config.toml
model = "image classifier"
dataset = "made-up road signs on poles"
train_examples = 245000
image_size = 32
crop_scale_min = 1
horizontal_flip = false
translate = 0.12
targets = ["symbol", "outline", "face", "rim"]
num_classes = [28, 5, 12, 12]
arch = "resnet_bottleneck"
norm = "batchnorm"
hidden_act = "relu"
channel_attention = "eca"
depths = [4, 4, 4, 4]
kernel_size = 3
stem = "single"
avg_pool_shortcut = true
widths = [192, 384, 768, 1536]
loss = "cross_entropy"
init = "small_normal"
residual_init = "zero_last"
optimizer = "muon"
muon_scale = "original"
learning_rate = 0.033
momentum = 0.95
nesterov = true
orthogonalizer = "newton_schulz_5"
adamw_lr_other_params = 0.001
max_grad_norm = 3.0
max_steps = 10200
batch_size = 64
epochs = 2.7
lr_schedule = "poly"
final_lr_fraction = 0.01
warmup_steps = 510
weight_decay = 0.0
adamw_weight_decay_other_params = 0.05
Rows from block 12 of a small image classifier, named by matrix and row number. Rows with one number belong to one channel. Each number is 128 + 24 x the weight over its row's rms, rounded and kept within 0 to 255. All counts start at 0.
After each channel's rows are labels from the 100 images, of 14976, where the channel reaches its highest value: "top examples" is what is common among them. Only what is clearly more common there than usual is listed. The data: made-up road signs on poles. In brackets: how many of the 100.
# convs1: 3x3 conv, stride 2 (model.blocks.12.convs.1.weight, 384x384x3x3, each kernel summed), inputs 0-191
# convs2: expand pointwise conv (model.blocks.12.convs.2.weight, 1536x384x1x1, transposed), outputs 0-191

convs1.214 [143 151  98 123  89 147 110 130 121  76 135  93 142 145 141 147 136 141 116 101 105 110 130 145 129 151 119 159 145 106 131  78 141 143 135 167 103 150 117 133 110 120 155 134  72 118 132 129  94 140 120 161 129 147 137  81 149 132 129 121  94 119 111 118 106 150 119 115 128 129 131 114 126 100 135 130 153 129 137 102 136 133 139 118 123 154 121  84 155 130 106  87 140 127 208 121 109 142 107 161 138  98 153  97 145 145 128 134 169  90 156 140 158 118 131 119 117 136 162 116 116 156 155 116 129 124 112 117 144 130 103 160 162 102 130 146 114  75 144 114 142 116 133 155 111 133 128 137 116 144 125 125  65 105 131 101  95 129 144 143 130 142 127 194 143 131 138 125 166 119 146 135 171 184 169 135 105 158  77 132 162 145 125 130 121 142 130 145 167 114 116 117]
convs2.214 [115  92 122  95 106 149 135 150 134 139 126 162 119 149 137 167 141 146 121  91 146 118 115 100 120 161 131 141  97 131  71 147 129 152 114 140  91 136  75  73 150 115 117 111 114 156 160  74 143 122 124 175  92 131 122 129 125 162 117 119 101  97 160 114 172 128 177 157 133 123 114 161  91 177 140 150 115 163 114 115 130 131 101 133 103 146 127 140 125 131 167 158 109 115 126 105 133 136 169 131 165 176 137 119 102  76 111 115 117 136  87 108 112 126 133 129 139 115 129 117 176 137 138 108 147 116 121 130  75 108 191 127  96  85 100 137 189 127  96 107 107 131 146 117 128 138 140  95 131 143 115 127 108 150 149 151 122 109 120 110 130 115 156 184 129 107 147 126 134 131 106 110 104 134 167 152 109 164 105  89 170 138 131 131 124 115 134 105 135 133 118 102]
top examples: grey face (52); drop (38)

convs1.300 [132 138 102 165 143 113 142 106 136 118 147  77 144 181  94 170 127 127 145 117 109 168 132 144 143 108 132 147 145 123 111 153 116 107 122 146 102 150 149 118  89 101 125  95  96 119 207 112 180 128 145 137 123 166 145 159 100  95 123 137 112 145 164 160  86 155 122 129 142 117 143 137 115 104 137 129 119  98 117 115 109 132 141 155 123 134 135 134 135 127 137 152 187 130 171 129 120 138 124  64 148 105 133 136  89 142 132 115 138 116 146 122 131 113 104 108 135 136 163 111 122 147 115  98 110 121 153  97 152 137 109 116 119 142 131  97 144 148 127 177 164 144 140 126 111 144 128 134 121 113  94 111  98 113 144 116 101 102 103 122 137 138 156 154 138 152 139 129 186 142 132 103 145 148 154 116 127 159 131 108 149 113 129 147 130 141 149 136 155 138 153  89]
convs2.300 [161 131 110  80 145 112  95 120 117 118 193 102 120 151 130  94 121 128 137 134 121  79 134 125 153 145 132 143 138 121 166 123 155 124 160 109 124 112 125 127 110 110 139 112 162 132 127 178 170  78 114  96 124 115 134 177 112 116 132 148 145 129 131 130 145 151 134 116 126 110  73 166 145 144 117 157 133 132 109 108  86 147 107 138 112 170 139 110 142 119 136 173 157 127 133 119  78 108 115 157 129 119 149 111 147 205 168 122 123 122 158 147 123 119 124 108 103 102 105 108 123 125 157  88 119 120 139 100 129  99 111 120 120 130  81 103 151 144 116 156 105 129 114 157 150 141 172 126 126 123 148 125 119  92 147 173 160 141 124 138 133 119 127  81 154 164  73 101 117 101 158 146 126 127 107 146  93 121  78 131 128 135 124  81 120  87 130 144 148 183 117 127]
top examples: T (41); pink face (39); white face (28)

convs1.372 [159 121 132 148 137 135  80 138 154 127  83 185  78  67 135  93 120 152 134 111 124 118 140 105  99 121 109 135  83  95 120 178 128 108 115 139 153 140 106 115 145 140  96  87 136 101 124 131 105  95 149 126 131  81 111 132 126 111  95  82 101 122  96  81 101 134  91 112 102 121 107 138 133 133 124 115  91 117 141  98  97 169 124  88 127 146 131 124  96  85 137 112 124 134 128 127 116  81  86  93 115 125 127 146 135 109 129 129 126 171 124 132  99 162 157 175 110 108 149 108 112 139 109 135 169 110 117 135 113 140  91  73 132 103 156 129 111 129 141 118  98 139 115  94  95 108 143  95 118 147  96 111 114 103  87 162 161 109 104 107 163 121 156  68 113 173 109 121 156 112 109 150 112 143 135 135  98 115 144 111 116  91 111 156 170 172 140  92 130 130 127  99]
convs2.372 [143 147 144 151 143 110 119 106 123 131 159 166  73 114 163 160 138 101 143 155 172 125  66 125 170 139 158 117 121 161 126 119 158 122 160 142 107 111 121 160 109 142 134 140 132  84  94 100 126 119  92 116 120 111 146 130 167 129 147 152 158 179 156 135  88  97 122  77 198 147 141 113 135  94 164 163 110 149 121 136 115 120 133 134 161 147 160 115 138 129 133 115 121 103 110 133 124 109 134 182 165 111 117 129 139 138 111 112  85 137 110 124 136 134 145 137 137  95 132 127 118 150 134 127 136 127 106 125 147 134 115 129 110 163 172 155 140 163 137  93 166 107 130 129 147 105 106 139 135 105 106 142  94 212 125 144 115  80 134 136 139 155 131 149 106 111 107 132 149 127 153 117 118 143 127 120  91 117 127 116 132 161 139  84 104 143 148 137 132 134 126 111]
top examples: ? (51)

convs1.328 [145  94 118 140  87 118 143 122 154  92 166 144 106 137 138 122 127  87 152 125 186  98 124  91 150 100 106 139 122 102 124 108 118 131 149 114 114 102  86 141 144 105 115 135 127 144 195 131 128 136 120 120  78 143 122 138 145 139 125 179 135 135 112 133 149 106 105 146  70 106 128 144  85 108  90 141 126 117 148 100 132 111 137  80  83 108 113 134 111 135 183  89 103 108 122 158 131 132  68 108 161 134 148 132 207  98 149 130  86 133 125  85 162 150 118 151 143 147 128 130 140  85 130 146 122 113 111 162  83 114 144 150 124 152 152 118 170  88 139 167 113  84 136 109 107 118 144  86  99 144 139 134 125 122 134 150 135 127 122 119 122 124 109  79 124 139 170 116 131 125 132 147 133 129 104 103 145 135 112 162 117 125 110 129 120 131 109 156 130 135  98 164]
convs2.328 [ 97 111 113  99  73 167 135 100 155 136  90 116 120 115 146 121 120 152 115 112 108 164 160  80 135 114  97 150 126 140 105 212 142  97  98 167 133 112 156 122 145 120 158 160 109 102 112 140 130  69 146 123 131 138 155 114 166 128 122 140 116 132 145 134 120 168 185 137 166 128 165 102 112 113  97 148 145 126 116 138 167 164 141 129 193 126 143 128 188 124 105 145 113 153 100 109  87 131 187 156 120 123 117 135 122 120 119 145 127 118 102 189 108 124 120 150 142 137  99 121 159 131 123 119 147 141 117 136 145 118 120 176 168  75 194 160 140 152  69 110 176 111 131 164  92 112 100  92 170 123 110 177 166 118 104 130 141 109 160 148 135 156 144  92 139  91 155 153 150 111 136 182 118 106  70 113 149  88 135 168 103 116  94 122 129 140 118 150 117 138 127 160]
top examples: T (67); pink face (25)

convs1.154 [137 151  81 114 156 116 168 159 130 131 138  88 143 143 137 103 109 133 132 103  94 177 133 140 129  87 125 123 131 125 106 149 153 143 128 130 125 134 144 117 110 162 103  96 103 125 114 165 132  77 124 137 103 116 131 146 124 149 136 142 125 131 143 167 117 111 121 134 157 167 109 137 111  97 176 124 133 128 130  93 126 108 142 134 111 131 139 115 127 140 115 100 157 130 178 117 108 130 127 137 109 108 145  92 148 132  96 114 123 163 132 143 153  96 126  84 101 116 150 112 116 146 118 110 133 165 142 101 128 131 107 161 117 129 109 180 155 163 156 118 117 114 125 163 121 136 134 147 158 162 147 108 123 121 137 125 113 111 131 142 158 167 171 194 120 168 123 125 137 139 168  87 137 110 160 115 132 127 147 134 172 141  94 129 144 131 113 149 117 120 109 151]
convs2.154 [106 147 119 117  87 116 133 105 142  94 113 100  92 102 113 109 163  98 143 150 121 127 161 152 157 136 128  98 139 123 104 105 108 169 158 132 109 154  82  89 160 106 131  52 140 150 166 134 102 101 160 129 128 128 157 114 145 165 194 116  88 151 125 119 158 135 159 154 106 124 160 155 132 118  90 126 128 135 140 114 134 137  97 122 134 147  77 183 122  89 111  99 112 109 160 136 147 114 113 105 147 148  88 131 113 120 141 156 134 116  92  98 149 112 124 102 167  84 116 122 107 118 152 137 145 128 100  95 111 113 138 178  96 106 112 122  95  93  95 133  93 139 129 138 141 148 104 120 118 144 122 135 134 110 147 150 141 114 106 141 135 154 118 158 148 175 122 115 144 115 159 140 197 156 159 142 119 169 134 100  97 151 191 132 171 180 144  99 136 122 143 125]
top examples: grey face (89)

convs1.265 [136 118 163  86 137 112 126 135  87 115 122 160 145 137 112 125  91 136 118  55 124  94  67 149 125 132 112 113 111 109 109 156 116 134 167 134 174 128 130 124 114 114 137 171 187 118 147 114 123 124 131 138 109 137 137 117 121  79 116 135  86 137 137  78 145 161 100 141 100 102 132 115 111 115 117 108  74 127 110 153 125 115 137 130 152 112 123 148  96 115 133 137 117 135 163 188 128 118 114 118 144 138 120  80 114 132 156 111 107 109 114 131  94  92 101  84 158 126 136 112  57 124 137 102 140 131 151 102  89 146 155 136 141 101 123  95 150 164 114 151 147 148 100  80 123 106 167 145 102  88  88 130 136 142 125  84 109 127 127 157 131 133 168 135 136 137 139 144 101 145 112  93 135 174 142 111 121 125 111 156 151 127 110 126 143 139 129 136 112  90 108  96]
convs2.265 [175 118 114 191 104 146 171 109 158 136 140 105 126 104 167 131 106 133 137 153 108 183 145 126 137 122 167 123 138 130 106 104 116  99 138 145 116 144  96 120 143 130 143 111 117 108 107 109 118 133 169 169 136 152 109 148 126 107 151 143 131 164 160 113 150 147 144 119 165 129 109 154 166 122 147 142 110 106 138 135 141 142 137 112 158 165 108 144 154 156 110 127 116 127 150  78 111 102 148 152 116 104 155 121 190 100 129 155 127 140 124 142 151 151 161 142 113 113 131 139 112 125 137 130 148 105 113 137 122 124 136 193 116 146 123 125 132 135 123 150 130 143 146 169 124 139 127 132 143 185 170 136  99 134 164 108 124 101 127 145 143 122 123 154 140 109 182 145 118  98 130 136 149 114 125 135 105 146 113 142 147 128 114 121 122 139 160 137 138  81 107  95]
top examples: ? (55)

convs1.107 [125 143 123 125 100 146 146  87 106 135 155 115 109 138 127 136 127 136 166 118 157 155 122 132 109 103 146 123 107 159 101 100 149 123 130 117  92 140 112 137 109  99 114 124 115 138  85 127 133 137 108 113 159 122 113 141 146 146 120  91 136 136 163 138 136  92 109 118 182 126 122 184  81 134 116  99 145 105 180 142 114 153 111 151 134 118 125 133 143 139 138 162 119 149 115 128 148 154 156 151 130  85 130 138 148 153 105 134 137 152 141 162 178 107 145 113 105 129 126 177 197 115  87 170 162 148 156 169 144  83 132  75 158 176 129 169 142 130 155 129  99 104 106 130 133 127 139 156 150 122 125 134 111 135 133  70 121 122  94 122 137 138 112 127 126 108 118 126 142 188 157 103 101 134 121 127 127 147  96  99 107 119 162 129 157 126 100  96 122 173 126 121]
convs2.107 [ 89 125 163  97 109 136 131 127 124 133 136 140  97 127 174  93 133 110 142 154 108  79 103 115 152 112 118 143 123 133 130 139 113 109 128 111  80 166 127 140 136 108 126  96 101  58 102 119 115 149 170 105 151 130 197 120 152 127 175 126 141 158  86 105  90 106 127 125 141 119 156 158 129 164 159 152  93 117 183 134 138 156 141 127 140 169 110  92 133  78  61  98 143 132 135 176 120  85 100 155 117 138 154 136  92 120 100 139 119 137 148 110 106 119 135  92 112 112 137 129 145 132 141 126 175 120 128  95 122 115  71  88 150 126 147 149 146 129 126  97 166 136 157 124  94 125 187 125 116 173 152  93 172 120 149 127  55 117 119 169 152 122 116 110 109 146 121 124 132 125  71 115 129 135  99 135 158 105  84 108 117 101 135 150  97 136  92 137  98 167 134 144]
top examples: T (45); hexagon sign (42); Z (36)

convs1.261 [135  86 121 132 123 100 136  96 133 158 130 148 140 118 127 131  96 128 122 134 116 108 136 135 108  99 112 135 110  55 130 148 119 129 122 101 119 155  97 149 176 129 133 108 188 154 129 103 111 166 132 126  88 142 101 146 138 141  91  82 135 134  98 108 165 149 103 156  79 101 140 125 147 127 149 145 119  82 152 127  96 129 151 116 135  90 120  89 124 130 146 118 138 130  95 102 124 119 140 107  90  96 121 123 150  91 123 136  94 130 144 121 171 107 121 151 140 158 106 120 101 117 126 103 116 116 128  99 125 146 111 130 148 140 122 137 155 106 133 122  96  79 112 109 120 126 113 119 125 136 139  88 154 126 156 142 157 146 146 147 151 107 119  85 121 155 123 135 108 111 150 129 126 126 110  59 152  66 101 147  86 143 109 117 127 104 128  85 115 100 119 139]
convs2.261 [135 112 140  98 131 150 162 126 107 150 126 102 101 116 124 138  90 143 100 129 102 151 113 176 182 108 124 150 155 138  99 142 116 103 111 156 102 145  72 116 140 130 173 103 131 146 161 116 147 133 127 162 129 136 104 137 116 151 118 127 131 143 127 106 143 111 137 124 149 122 128 124 109  90  99 128 145 145 155 114 141 134 113 122 111 126 163 125 145 101 115  87 110 139 110 139 137 137 160 120  95 121 147 100 141 113 131 136 106 148  79 130 104 114 131 128 116 120 135 144 134 121  74 149 113 173 127 152 139 167 128 116  96 108 110 120 131  94 118  99 163 134 142 149 123 156 105  98 122 148  93 179 136 105 140 116 106 120  83 146 128 142 125 132 126  98 160 137 152 102 146 116 131 146 102 155 114 137 106 164 109 112 113 124 106 101 125 145 142 163 130 127]
top examples: T (97); pentagon sign (52)